config.toml
horizontal_flip = false
encoder_inner_norm = false
norm_pix_loss = true
warmup_steps = 460
adamw_weight_decay_other_params = 0.01
Rows from block 3 of the decoder of a small masked image model, named by matrix and row number. Rows with one number belong to one neuron. Each number is 128 + 32 x the weight over its row's rms, rounded and kept within 0 to 255. All counts start at 0. Numbers have three digits each.
After each neuron's rows are labels from the 100 images, of 14848, where the neuron reaches its highest value: "peak on" is the class under the peak. Only what is clearly more common there than usual is listed. The data: rendered scenes of coloured solids on a plain floor.
# fc1: MLP up (decoder.3.mlp.fc1.weight, 768x256), inputs 172-255
# fc2: MLP down (decoder.3.mlp.fc2.weight, 256x768, transposed), outputs 172-255

fc1.319:200138110137132124164081063078155132118086119103127045195099109127200099101143097197159128161116157108172123168120145127103153127155154110112137139135122088140108083100161157203078046097138084125123144145147141145185115120139128098114134148203151071075
fc2.319:170164180070103128152167166172137143055147153118160072152119169090144131120092122085110145078133092188099134150115130141096108159034103169149168156178113128087211097187107121115150134103171124129108122118101153131152183166112157112133103145135068127103
peak on: disc

fc1.346:117167144139132080137131163146136103164088192115189150118141113084119167172098170135077109143104120089137124077143108113143129091107109144139128113141145125116079055159093163089100124040135124159148077099104155098054188091160177136135110107161056134165
fc2.346:127161110176164124120105121144054076153081121171119104135110121137105079117149125088147107118150073114106142157145091157129087144159146135094097111122136139134120191146080138097111165143150135162123140080147121180131130130116097147151193108163099092091
peak on: octahedron

fc1.317:069142108148121111123119079167142152127138162141172080090164088156095138095122147119118084107082140133064114070135124119142127047128094104145097099127109123124151116126081157136145140093165133121173165101092129134090223165124156142129146089154060067157
fc2.317:141099108157148146049122135116083099179105120138101111076132100154058113118099149089194181169125079144165150123104179085146131078175128139079098170140129104109143141151123162047067151083181182194158138128126132113153113121097134168119108072114116144117
peak on: disc

fc1.32:093120154136193109106078118052086129099137070107112149159087157109182066074127158155181141112094136164117078095196202126136155104155142168158121110117175136128064088142118104112173121148137109120157158137089169130171109187118069155157118188170150090123
fc2.32:100129104076117147107126162149179155137127184089119095056128150143112182141093137138144119069116124165116190177130042105066157089078119099141110144135102125152176153097133086092126133138131117169144112095155080170133111143125193140058149121199140104147
peak on: disc

fc1.531:199181090117135052158091102059121158121127158162175181116147100168181097174136132056107117096110169146091102095142095115122101152134142130093081118099163084137131141100144107077173134151092133070121117106103138136100139089220115122131145154117111155171
fc2.531:067123089098111152118157141119162141126168166106108101118130143082117135072103086156135162127190101107150140130084102164097160147104092103122160084160151173181126142140177182163089108067189080183111104099173133113137097147058174090123113096171146088138
peak on: disc

fc1.185:087115138081080110187133136137075119104121135155151135111081152090218152151121129074138135097134127051118179123152094044156128139139074133076183168148099100126101104153039061091088108108095133118114165115158099182161128073127175098086152140145093095098
fc2.185:179141158103115106091071100159113126134132106101127083130170093104024144149102141228096185140175114146130065131147155103142144131148141205081139148131146133130160110150111086113127169093026109123112158148137134123108152131116149112168147135137109099114
peak on: octahedron

fc1.629:084145124131094135080138203149213139109118152104101108132112095080195147130103117107145132080058089076095186103129133068161107091120054110127152157174192193075131060150096141090139123197178135144150133088127109218119105137129122105140119159106057129157
fc2.629:129078131144155127118112113051042111120149143112105163152188088128143099118183124164108116128124145177099116119124119139090155151153237138100090111086110088176103157101137146113139126093107116142122197148112142058186109113103117117133206144176166138126
peak on: octahedron

fc1.202:146109089097151105066117099141113130133126119110110137106118167075152128102117077141128099177141116158126150102134168158092148077117164107156076173153128131123114161097106103146161120189175126073135049153092147161131128148093165134093115095169083128142
fc2.202:089154196147104126091098115124100136118120109149157123103131098159153135125122163145114162131057139128122172091150127096142108130150090105065160101105137163124143119121160131094022129136092135157106139135144100113116158119133131141143135114109154136144
peak on: disc; cog

fc1.45:201181138111123149116093146131094128207131165157164098129146119097159068172147139198162082092131099117117140119103132124189108092126097127134160138100143149107107132085100080088157141132151143129170135173152097219108147154159100116120129167120134117184
fc2.45:089094125144097118156153153124145130107133101116064137089151089122140209060118123094133107139160170128143106179171149214106146131117107129155061092142132149100177117186173167144122099123148145174114083089095195103180089104061122104131093181123154112154
peak on: octahedron; jack

fc1.96:118120087207125123132132135091182123109142136084179093213125133201125133149116128178095107153082177130107157106156109104126105136139135111059116116159131197110106152091136114085095180135135150146140157095182088194165122118095110115113159155124120089127
fc2.96:124142205124126101137142155140076167168054119182115138079090139104129132119147114129179137121153092101132039161118170142093125169143099144149114124090167085102205121165170126125176127161119123119142108183120137078122137161162141180144066103116128128126
peak on: octahedron

fc1.572:126078117073104171133096121176145125191119140117153103133095142120108167096177135169133174152143145156147138122146158173093077146175144090094123085094151128098123145098189127151095161132153101134163122159140140122128097079095160079143148144084140156054
fc2.572:145073145159146116138127142153096130091177088127137187115122123144144079114112142117097155095073102138110113136106060153123139121187166132123117088180088186103110098109062109062147075143096121124104123124121108114084102165131118129074178093137105089182
peak on: disc; capsule

fc1.748:124100152134141141146140105132169108155125056121180174125106166137128120131183121112135089126142066140122147117211167155145130176079140095124141117131183149180148131098110111139159171176151162150098118121096085070124142082204151124138083113105087118145
fc2.748:171163077078087126072130124119060157129154136165120065155180107144079128147121082097156144054139121129136115109079086084092135123164164152113092122159127097116053193166135165129131105136104141139156117132130169107146125199125134088066139162142171136121
peak on: disc

fc1.345:101132096105137147166142133157114173151079138174129085152107091105107112179136149128124122206146144130154130115090174080148022094080076134100152145106059071139162102154077080095125105093103164200128105108107124138138171104133079062100154154079110087112
fc2.345:174121147111124120084103143121144122140243132148094151104143130121105153110162118133147153120119097160090163163120108147085166174117083088109090098116161150126115094071117087152126117128126142045173152105126161146224158154084140101153065108137109125157
peak on: octahedron

fc1.138:132132114179078182056106200163125109154138125144126115108107090104090118099113152138050105092087100194105166074124112082158150117128109113111188126132159133106077109086108058061110145124089173116158152111141123118117084124108086120148167145083129117139
fc2.138:150120116066095089248156079069127140132114101128140145144139125125158133135085128091159127171137137101109069158184107154107110097133113135140043122116131129133123154167121127155141090102157112164134074108132118084140150110179166143078118151161091171134
peak on: octahedron